Rows from block 8, named by matrix and row number. Each number is 500 + 25 x the weight over its row's rms, rounded and kept within 0 to 999. All counts start at 0. Numbers have three digits each. After the name is the row's rms in percent of the matrix's.
# convs2: project pointwise conv (model.blocks.8.convs.2.weight, 160x480x1x1), inputs 0-59
convs2.0 099:501515489548526500485433498526528517491500538442501500500491485500500500500500500500500500500472543500502505500469500541487509500500500500500500505526512500431500552491497500437519
convs2.1 105:537499542436500500499488463585490479475500469503499500500501439500500500500500500500500500500498487500483479500541500488484505500500500500500466516520533500567500494485572500518511
convs2.2 096:505558496555434500503487474472463499556500511502546500500506391500500500500500500500500500500505477500505500500486500501391487500500500500500492533504490500492500505533503500503544
convs2.3 103:464454500502500500647479497494479499502500492499496500500545463500500500500500500500500500501484566500535501500500500538499526500500500500500483503574524500504500502505504500499508
convs2.4 101:484456490526530500501508501482566531531500465504519500500450502500500500500500500500500500500472504500518504500499500524523498500500535500500387496487520500481500471487502500496500
convs2.5 092:534482489481504500530551522513467495473500446517501500500499548500500500500500500500500500500470501500500399500501500493500582500500500500500504430482498500461500503515517500500548
convs2.6 091:521510514503501500366510477477485501442500438535462500500493533500500501500500500500500500500492488500502500500501501497428485500500500500501500425522488500476501497507427500493500
convs2.7 094:500505491592498500376488514501472469499500508489534500500450494500500500500500500500500500500500484500504498500501500512451544500500500500500499516441446500502500520477556500490520
convs2.8 098:464500476480494500554501500514515523493500463516591500500509452500500500500500500500500500500507522500546498500497500503508512500500500500500490466484538500504500503509491500501456
convs2.9 095:528492490485493500503460542576520514547500488492476500500538452500500500500500500500500500500472543500493490500483500500575492500500500500500501566512501500521500500499463500511442
convs2.10 100:519530458451481500448485479482442540496500522511465500500494558500500500500500500500500500500511484500454392500504500476499493500500500500500495425504508500564500507493478500487498
convs2.11 094:472528529502411500520505500369443489493500518472495500500538456500500500500500500500500500500500449500497494500501500457579504500500500500500510497517545500505500509494500500517503
convs2.12 111:505498549494554500547509580427465489504500558490499500500497410500500500500500500500500500500496448500476452500481500527494502500500500500500503509483536500494500527493499500540488
convs2.13 094:556532493500439500488502543424497507500500470508522500500434496500500500500500500500500500500520537500505549500521500481533482500500500500500510617495541500495500553340504500456479
convs2.14 108:536535488497629500553535486485516497505500539469499500500497500500500500500500500500500500500483495500463485500510500517487514500500500500500500484479440500495500446508548500484503
convs2.15 087:465417539500496500564529481508501622489500484511430500500472608500500500500500500500500500500478522500555501500517500497526508500500500500500503432517506500491500497531439500506510
convs2.16 104:426514499471522500495519508430432416476500507507497500500499566500500500500500500500500500500568498500499507500630500490471529500500500500500500481490507500519500501522531500493472
convs2.17 096:456496501497484500494505496452531504489500438505479500500537518500500500500500500500500500500516514500472516500448500549480623500500500500500485495541401500520500511508460500523509
convs2.18 094:555501523488489500428519458502491480485500487508497500500495594500500500500500500500500500500457491500477491500494500497472501500500500500500499478533495500502500461541529500503569
convs2.19 083:540494486515548500457477563481521495546500496517595500500537518500500500500500500500500500500503519500499519500529500482431473500500500500500477499473528500492500502490443500495482
convs2.20 089:506515602431531500461524502520423495493500436530481500500498488500500500500500500500500500500483487500512498500504500503498506500500500500500496478497500500494500497513565500485427
convs2.21 089:514510416531468500512500495500523510508500468483499500500506484500500500500500500500500500500499426500483556500489500497510482500500500500500463475483534500608500496477496500533499
convs2.22 100:503521498494516500504500513512490528494500507498641500500496501500500500500500500500500500500527482500535467500520500495512554500500500500500516509529511500484500479522503500514492
convs2.23 123:389520491480497500420487470496537489504500489507558500500514463500500500500500500500500500500523500500502495500492500530538508500500500500500500495509544500508500567500434500510518
convs2.24 103:501505515546505500459526516491455485512500415481468500500502468500500500500500500500500500500515503500486490500490500496466490500500500500500498488561498500508500517457515500482507
convs2.25 099:488476517507527500492504497504503363523500513496385500500508501500500500500500500500500500500491470500476484500463500500510505500500500500500501547464499500501500506500528500457502
convs2.26 112:492533505545494500471467499552568514520500512573499500500575513500500500500500500500500500500504546500483520500521500458511501500500500500500481518484536500519500501505498500519451
convs2.27 099:515494507504494500515574499450511488562500512457498500500475465500500500500500500500500500500489388500482499500495500506522474500500500500500489439514536500478500486466446500479488
convs2.28 093:544537376501579500502498477536481517467500568495477500500488493500500500500500500500500500500469568500498509500461500570563495500500500500500484532543544500489500531479530500489503
convs2.29 106:530494497506536500574558546465451516500500498488396500500544621500500500500500500500500500500499506500488514500525500502495506500500500500500504581523486500497500430528491500460448
convs2.30 102:512489489517443500467502480499478516508500570497540500500496491500500500500500500500500500500542544500504497500474500483424518500500500500500531575515494500456500564481499500508492
convs2.31 097:520504491501405500475535512460507487475500520530493500500509512500500500500500500500500500500519437500492561500501500506508521500500500500500496528475501500513500508511404500508438
convs2.32 130:439500492476497500478486500467497525560500490505514500500538506500500500500500500500500500500550473500497502500519500473486528500500500500500503500500499500493500501411509500500450
convs2.33 085:472506497504494500466534536507498559503500520505503500500486515500500500500500500500500500500478499500511498500531500480476499500500500500500501453574512500499500415508549500543513
convs2.34 099:560509516503501500473512501566540499491500503505512500500338514500500500500500500500500500500483547500507540500504500502499534500500500500500537597500378500500500498533501500501512
convs2.35 098:491481441527469500472502443513521499497500515494500500500556622500500500500500500500500500500519476500492440500431500455532500500500500500500528499494500500515500488481500500505497
convs2.36 110:521469516489433500492496450485430495507500481563482500500472485500500500500500500500500500500491505500501494500645500505492471500500500500500517510489524500493500553561487500509502
convs2.37 089:508534508500507500461527418497476473502500458549482500500493516500500500500500500500500500500496490500523517500502500487462503500500500500500501504490508500512500502474541500526498
convs2.38 105:480517495494499500504516497475508487503500503518563500500509476500500500500500500500500500500502525500501500500463500514491463500500500500500477600407474500507500452543487500503518
convs2.39 087:477525521504496500484445507520505448523500512516513500500483421500500500500500500500500500499454466500507546500486500510509513500500500500500502535484421500528500514519549500462499
convs2.40 103:558469513521470500496519519548497508500500534517499500500498496500500500500500500500500500500530495500472504500503500524458472500500500500500495504535493500503500506503497500500480
convs2.41 093:385493490489433500488505484491500491507500520501499500500503452500500500500500500500500500500453471500474496500499500503482464500500500500500541481526471500501500494507495500543467
convs2.42 104:506489490425518500503559516481477505504500505494458500500489515500500500500500500500500500500508412500500442500458500485513496500500500500500503479539511500483500505531469500484512
convs2.43 099:515519604407561500498500511505543530478500509510506500500516497500500500500500500500500500500499502500499479500503500495492574500500500500500502430468486500493500450501574500484505
convs2.44 109:503501501499516500493486501501497568500500481517633500500517529500500500500500500500500500500497518500488525500496500478500486500500500500500501459457498500510500508489530500510519
convs2.45 092:529484488499524500503517574514498514432500451487396500500465496500500500500500500500500500500551490500481514500537500510512474500500500500500524375467494500459500494500581500507487
convs2.46 110:465515497518502500537503510639508514501500502517499500500509453500500500500500500500500500500500552500493492500501500490466529500500500500500481428565516500510500505504409500479614
convs2.47 095:520479502511496500527468488496554428552500482507602500500479562500500500500500500500500500500496467500512439500497500416521507500500500500500502574512480500461500514492522500513499
convs2.48 088:576501495559521500499494495503497537502500497502499500500471520500500500500500500500500500500497508500491486500479500457512494500500500500500488531515472500487500500496531500505548
convs2.49 120:497524490510510500509498523517508528491500493489497500500469500500500500500500500500500500500565537500511475500485500482506494500500500500500501477509543500519500501564544500506456
convs2.50 136:434476580510492500501490445503500530488500540483490500500499502500500500500500500500500500500443540500498505500484500494500502500500500500500531464504500500533500510523492500497522
convs2.51 111:546496485532505500558482498497454483502500469491496500500504514500500500500500500500500500500552519500474520500497500500502500500500500500500515502488501500502500472500509500500520
convs2.52 098:501474519470429500489500484495525501557500507510498500500505516500500500500500500500500500500499501500501515500436500511555479500500500500500452482501500500501500553503498500478493
convs2.53 095:472518508489475500509504501518482501559500546508523500500503533500500500500500500500500500500501503500500527500436500475521474500500500500500489516519395500530500505473491500496523
convs2.54 114:497503531464509500525538478467502510496500494502488500500513498500500500500500500500500500500508509500502523500498500504504501500500500500500495491482504500495500547427520500488508
convs2.55 091:502498515451510500491520486550488507499500487602457500500475446500500500500500500500500500500502508500493443500495500504512496500500500500500549510467517500498500504502442500499482
convs2.56 083:478520569489502500531495446486515498506500642437503500500495543500500500500500500500500500500501514500513480500517500505487500500500500500500530447504514500484500462485454500498533
convs2.57 100:456474490509509500503516494493479499442500542435515500500457494500500500500500500500500500500485506500500495500449500518502478500500500500500557389485449500483500498503511500553500
convs2.58 101:473485450453504500483480476482541474498500507543503500500415494500500500500500500500500500500471524500558532500499500487600523500500500500500504461494505500506500482450491500499513
convs2.59 097:516518496513494500520431492502500519490500503532517500500507523500500500500500500500500500500541501500498496500576500478492481500500500500500518515495553500465500433528525500481515
convs2.60 092:471487492499503500479498499517502507500500503496485500500468555500500500500500500500500500500557553500503481500494500492469501500500500500500509489481468500502500594547447500487524
convs2.61 113:484512464487491500472499509468480508546500490508513500500500513500500500500500500500500500500493499500492501500502500479533473500500500500500499457498496500517500495464466500515511
convs2.62 086:513486483525453500500492509614638536502500498515548500500500461500500500500500500500500500500500499500447471500515500485415509500500500500500500454502474500499500486435521500510505
convs2.63 103:500502538500502500498442505490502496551500498510466500500490497500500500500500500500500500500509455500523507500469500497485510500500500500500481419412436500512500496487426500507494
convs2.64 100:502500523551503500489501488563503545519500553434541500500492511500500500500500500500500500500479435500457517500483500514495510500500500500500505532495439500519500518431509500526491
convs2.65 102:481506472510487500488470512444499528468500500496483500500499504500500500500500500500500500500501492500507519500514500587508534500500500500500493606496501500498500448491513500504494
convs2.66 091:411480528452486500496469484500522521506500505497490500500478455500500500500500500500500500500503492500504546500519500513504508500500500500500497470500504500515500514474543500498484
convs2.67 096:518475499501497500491499480481551470487500496527530500500500468500500500500500500500500500500482509500495536500501500480501479500500500500500498644500555500509500485502485500502511
convs2.68 114:511439509505524500436497547440530487500500463479570500500499491500500500500500500500500500500500491500465571500464500505502460500500500500500498369497484500502500483610513500515498
convs2.69 098:445659501511503500516450483501577500493500500459514500500510497500500500500500500500500500500494544500504475500504500464531512500500500500500503559482498500532500501504460500477498
convs2.70 081:526522450496482500502540599465531518506500486486471500500528477500500500500500500500500500500516490500560500500524500519502514500500500500500490432507458500584500506512605500496457
convs2.71 093:511470508537500500495550496543517526501500492495499500500500532500500500500500500500500500500523506500499497500567500500502463500500500500500479474495543500532500512563545500508466
convs2.72 101:504484529548546500501478452514510378497500467501475500500539478500500500500500500500500500500509517500548574500524500494546501500500500500500501478498506500500500523476469500474474
convs2.73 096:358485505497471500508478509528468468495500490591505500500509507500500500500500500500500500500510517500561452500531500511564469500500500500500500523499529500476500543498507500498447
convs2.74 096:571526510492458500517525526552466490454500512508549500500541552500500500500500500500500500500495501500492501500422500578535488500500500500500490498480526500503500453495462500527519
convs2.75 096:502507499497471500345501501492502499513500479500524500500424511500500500500500500500500500500501543500514509500498500477459532500500500500500480494492462500547500502477518500492501
convs2.76 094:495501496537504500500488499534532511486500538495447500500459503500500500500500500500500500500485508500513474500471500526459530500500500500500506580495508500490500514512517500504471
convs2.77 110:543496440491520500512498500514423429514500551478506500500485486500500500500500500500500500500501504500475454500414500471502445500500500500500530506512499500496500485484489500523474
convs2.78 100:528493531474479500551448367500530488530500510468575500500501480500500500500500500500500500500535383500507493500489500500511509500500500500500510486501542500496500506476524500501487
convs2.79 103:501496483547487500495500497494442505506500387511468500500480524500500500500500500500500500500495493500508506500470500513517497500500500500500496455593507500523500495521500500465493
convs2.80 104:499503485525496500507546512438494498528500503475506500500482456500500500500500500500500500500548488500503532500527500466499510500500500500500477536493500500479500501494474500517592
convs2.81 094:481539502500501500492487502433507509472500468497477500500560533500500500500500500500500500500512546500489529500495500509501491500500500500500503466505505500497500451519521500503559
convs2.82 109:466496477510474500511518598517467509497500540588521500500440479500500500500500500500500500500489497500541551500498500514417487500500500500500511561522503500496500503525471500493463
convs2.83 095:505449422504494500475528583519509497498500506499503500500514524500500500500500500500500500500501493500495502500548500500509499500500500500500480512492533500504500488436467500512448
convs2.84 106:505481516500504500483480481531548596467500518478490500500497500500500500500500500500500500500450551500503498500487500445490559500500500500500501480536492500503500498559501500507497
convs2.85 095:503513504505498500510518490496480533389500498508537500500497500500500500500500500500500500500517495500513491500455500483499491500500500500500505496449510500486500444495500500518486
convs2.86 095:466454545480492500501466542469479501503500500515561500500499478500500500500500500500500500500491510500493496500504500426511493500500500500500504525509488500489500550527503500525536
convs2.87 104:493506501498528500508472501495496524503500502529518500500507486500500500500500500500500500500518506500460506500502500472499500500500500500500497526537546500514500467461461500496505
convs2.88 113:525497477526505500502503491527495483485500418503497500500484524500500500500500500500500500500507496500498511500465500498496497500500500500500494539503504500508500499498437500475497
convs2.89 107:486497522482574500501514518535546482386500470511488500500508433500500500500500500500500500500459569500486510500527500533463515500500500500500500453472504500504500480452495500517508
convs2.90 094:500554463501505500502497445493560517489500508486507500500555539500500500500500500500500500500500589500498479500511500549499481500500500500500523506488495500481500523543543500489498
convs2.91 089:569475550429460500481484501485464471473500497490457500500494405500500500500500500500500500500508531500512439500518500486446509500500500500500446519389462500404500493490523500491483
convs2.92 105:525430446474501500542490500496520499596500455472508500500503614500500500500500500500500500500499499500499483500511500461522491500500500500500488476472507500396500500491542500497536
convs2.93 099:475489496459447500502477553512471415495500485445432500500529500500500500500500500500500500500492474500519504500500500457527471500500500500500508536531466500493500500506550500509500
convs2.94 116:478506499499512500470496485529485521487500462515527500500553515500500500500500500500500500500531527500496492500569500490499504500500500500500447452499503500497500491496576500491493
convs2.95 111:530511504541525500560498404490501436532500578501471500500460535500500500500500500500500500500498447500509493500477500560508506500500500500500532498492449500476500490478499500481469
convs2.96 097:523553499498502500493511503507553485468500508503484500500488484500500500500500500500500500500566510500500498500513500505482501500500500500500513539476519500498500485465493500493500
convs2.97 102:470459507609498500522508504438519472520500500533513500500539502500500500500500500500500500500463508500475507500512500553459621500500500500500570530497508500483500519484521500437473
convs2.98 087:527490493503488500591495536495476548670500501481495500500505528500500500500500500500500500500473493500516507500521500527609445500500500500500511509506493500501500498464506500508515
convs2.99 111:543485481503375500472535511527484490500500518472503500500526478500500500500500500500500500500516495500489534500493500517493487500500500500500503529495492500532500499551471500476569
convs2.100 107:503501497499578500506426491466496504529500505485499500500460496500500500500500500500500500501500469500512459500487500527559458500500500500500500513486475500484500542522506500505497
convs2.101 100:494510498490513500495506519516505461508500472519485500500498506500500500500500500500500500500506494500488472500533500503516486500500462500500560491470480500473500507495494500494495
convs2.102 101:489501495568504500599487466445537444500500496497504500500496605500500500500500500500500500500500476500501565500496500477547519500500500500500489478498437500500500570497505500506539
convs2.103 092:475500515565510500506510514505531498501500532475527500500431476500500500500500500500500500500502486500487489500474500493508497500500500500500509586497510500488500482463490500538526
convs2.104 110:506496467499465500540479566506455494464500493520474500500543502500500500500500500500500500500494526500499486500526500505497501500500500500500500442508501500492500558499434500481476
convs2.105 087:484499497494485500500509500461505435517500574502508500500494507500500500500500500500500500500500487500474514500502500485509452500500500500500489475517565500455500530505449500538500
convs2.106 101:500529518505531500492495577473510483472500486508449500500522493500500500500500500500500500500474504500464495500545500522519506500500500500500503502509476500516500450490450500411472
convs2.107 097:458511504471481500503431481486493505477500546517585500500494499500500500500500500500500500500494502500501502500497500493450510500500500500500462520529539500526500454526559500471511
convs2.108 102:488500492486494500512438446496563509501500498491641500500506504500500500500500500500500500500526506500499504500505500482602444500500500500500492521507429500489500518543490500431517
convs2.109 097:505485510497498500500552557502489497467500510439485500500484475500500500500500500500500500500490512500473514500523500589500526500500500500500500586494424500454500541505532500504508
convs2.110 095:517492434508499500494525506480483486570500538450514500500503512500500500500500500500500500500516489500540487500484500504497531500500500500500498492476507500412500520500641500521519
convs2.111 102:506500513510499500496491494473485516504500537453439500500498460500500500500500500500500500500482536500501482500518500472565502500500500500500515577504488500571500493460540500490570
convs2.112 089:461456501456492500588563500568497447613500531497500500500474362500500500500500500500500500500506538500501495500511500518510454500500500500500477475502467500553500575503475500500517
convs2.113 104:555510504525501500499502463569530485484500462497498500500486484500500500500500500500500500500502518500499422500582500490500510500500500500500478501499501500468500502519491500508495
convs2.114 101:474523499486587500495552499554491560514500578498496500500497510500500500500500500500500500500486494500519522500505500466539529500500500500500483553505550500483500508477501500562500
convs2.115 087:545487522506560500539504535520486506515500488495420500500476504500500500500500500500500500500493556500501500500505500487494450500500500500500494480488467500513500494446559500500501
convs2.116 101:492475532524487500535480412494500496401500466499552500500513482500500500500500500500500500500507499500458505500499500610467501500500500500500561533516574500495500502455633500533446
convs2.117 103:513504478478499500541501503549503476500500517493506500500558606500500500500500500500500500500438495500504412500525500592416482500500500500500500508494511500526500532466495500446508
convs2.118 090:513517509499502500448500514500450511529500514479503500500541513500500500500500500500500500500500500500499495500497500520468499500500500500500503362447504500521500501500377500515471
convs2.119 106:594499510502611500498540463551494485515500508502501500500501530500500500500500500500500500500458538500526522500501500507463497500500500500500502501506462500487500487517507500432528
convs2.120 081:487485491388533500510456506419534537600500516509442500500474489500500500500500500500500500500506470500562418500465500502504422500500500500500509473491494500489500497491538500512489
convs2.121 096:464495497472467500455516502543451469487500464445505500500516511500500500500500500500500500500505481500506512500500500489533490500500500500500511505501448500509500436467460500489517
convs2.122 121:524450463509522500493590545509460549516500496560510500500513472500500500500500500500500500500517502500493499500560500508435497500500500500500500507491508500512500494475510500500497
convs2.123 108:373490479540581500453410491466475483487500588502465500500529505500500500500500500500500500500500469500506524500508500502515485500500500500500509465496497500492500446484526500508509
convs2.124 089:468505515517476500558528500522524527536500505487436500500467480500500500500500500500500500500471478500491493500405500458616493500500500500500411446426548500511500551515483500504502
convs2.125 095:490549478569457500522480471541525504529500490505529500500495500500500500500500500500500500501504524500498594500430500568562511500500500500500526482597514500483500476566492500509491
convs2.126 077:468493543498491500497428468496523491436500453473520500500492496500500500500500500500500500500499503500501505500515500467441511500500500500500463509500562500500500498500489500490485
convs2.127 093:427477446492500500489526517437423496505500594449508500500532515500500500500500500500500500500508508500503525500516500502510472500500500500500477560479439500525500533541513500533518
convs2.128 097:516492507496507500500486552480455479565500505497510500500508496500500500500500500500500500500509468500497453500516500498503447500500500500500501476421500500475500518509543500487548
convs2.129 089:452494503504496500513451543474599439531500503505490500500460435500500500500500500500500500500471507500510490500494500508487513500500500500500516421521494500498500506544489500494493
convs2.130 092:463542559511499500577491445518482499522500463511548500500467422500500500500500500500500500500479496500505459500487500501506503500500500500500500523472532500480500505483497500504547
convs2.131 093:494440501498570500498497517495447489479500481439448500500499535500500500500500500500500500500503454500514529500510500508492501500500500500500502623469492500490500497514500500518445
convs2.132 112:479523568485465500490520469499500510500500503501467500500502538500500500500500500500500500500483459500482502500500500422474529500500500500500503551510481500509500551526469500510483
convs2.133 100:562477510491552500492506498442546512503500509506533500500500485500500500500500500500500500500496517500539505500413500478500544500500500500500523500471516500501500540500484500497485
convs2.134 113:540414482492498500489506507507516437501500413520532500500497463500500500500500500500500500500499522500507532500528500499503442500500500500500508516542543500530500471552459500500486
convs2.135 101:470479493459521500523459486460509516500500536495514500500481508500500500500500500500500500500532506500506515500495500474571507500500500500500451518498495500462500499538510500548493
convs2.136 102:513517517458527500523516491523544489501500470499510500500520520500500500500500500500500500500458479500507445500541500477501495500500500500500484512500500500528500517489474500517573
convs2.137 094:452507481453527500449507511508462451461500492556527500500519592500500500500500500500500500500485513500500502500491500504508489500500500500500496495508520500495500439501494500501502
convs2.138 095:494561519500488500510499550502555522434500481498503500500512516500500501500500500500500500500510484500539531500501501499484508500500500500501492503487523500522501500535411500506527
convs2.139 095:560492455496504500503485434603481477529500502514502500500498510500500500500500500500500500500504567500482499500424500565489489500500500500500507642508480500500500474395514500481489
convs2.140 095:408528493515495500439563502411438517490500495501436500500472496500500500500500500500500500500590475500493513500506500436510526500500500500500501495494492500505500447525490500510496
convs2.141 090:499421543533469500537466496611503499516500533507520500500509494500500500500500500500500500500500502500517500500393500536504487500500505500500500487518506500521500486500448500514512
convs2.142 094:484453482468506500500502521537492516508500499500487500500512480500500500500500500500500500500516534500510452500447500479439490500500500500500498505530484500575500519508468500504515
convs2.143 107:651487511499499500540500485455502452465500423493473500500485435500500500500500500500500500500498482500479462500507500498501506500500500500500469438495466500512500522552427500496499
convs2.144 096:561512511507407500455496502573510529499500486532524500500498412500500500500500500500500500500485442500502498500530500550522507500500500500500522487499497500493500503524522500479539
convs2.145 104:483465497509547500465458551474436459513500472544451500500439503500500500500500500500500500500498505500500487500570500496460513500500500500500511532498509500512500498493500500498546
convs2.146 094:473475497504524500512570515492485508436500487477524500500532502500500500500500500500500500500496501500500536500523500547379500500500500500500522442539478500502500429499553500366505
convs2.147 111:575522495537389500516501423545480500466500434436471500500497488500500500500500500500500500500480501500474516500503500445452492500500500500500526495575499500442500465544505500421486
convs2.148 102:490495511519557500501498465482481500432500480502507500500503465500500500500500500500500500500531509500497554500513500511517494500500500500500502401505471500499500505475471500502522
convs2.149 106:595510500526498500504502553503538517492500497454509500500478483500500500500500500500500500500484502500533511500470500497473430500500500500500479581508510500484500500503366500496508
convs2.150 105:499524505483525500495454525505507527561500587497471500500586548500497500500500500500500500500499519500499444500477500485410512500500500500500498397483505500512500510490535500501462
convs2.151 105:455502514493490500501500473445498520451500491518495500500478605500500500500500500500500500500491440500521491500498500488494509500500500500500501509512476500497500470486484500494500
convs2.152 095:500553615422488500497547487450493512500500488499488500500499488500500500500500500500500500499465475500500482500536500543515503500500500500500502496506531500450500501502457500498450
convs2.153 099:488490507565541500508497552497491478492500506501484500500566483500500500500500500500500500500515502500492516500467500507501493500500500500500497504499481500531500508515518500489514
convs2.154 109:483503525483494500507514492471537545551500434474489500500537510500500500500500500500500500500525487500497516500456500458562674500500500500500510507493541500502500568495620500515501
convs2.155 101:503508406495433500500515502540481612491500499501494500500518568500500500500500500500500500500531474500522499500499500469500523500500500500500503462516539500472500474426500500470498
convs2.156 099:489543504603573500574574486556498538487500452508496500500501450500500500500500500500500500500477493500527444500512500579528494500500500500500503494502506500506500468501491500530489
convs2.157 112:527500462493493500490502490503545510431500536540479500500496532500500500500500500500500500500555493500501499500553500497508513500500500500500504519461503500534500531491470500498490
convs2.158 097:546500471508499500520446497488488550491500505501495500500510519500500500500500500500500500500504497500541474500490500567550499500500500500500490481513493500597500526507503500514367
convs2.159 102:678521468432501500507477463484476497509500526489408500500499497500500500500500500500500500500501433500489487500499500513515541500500500500500480531502484500490500498452573500500512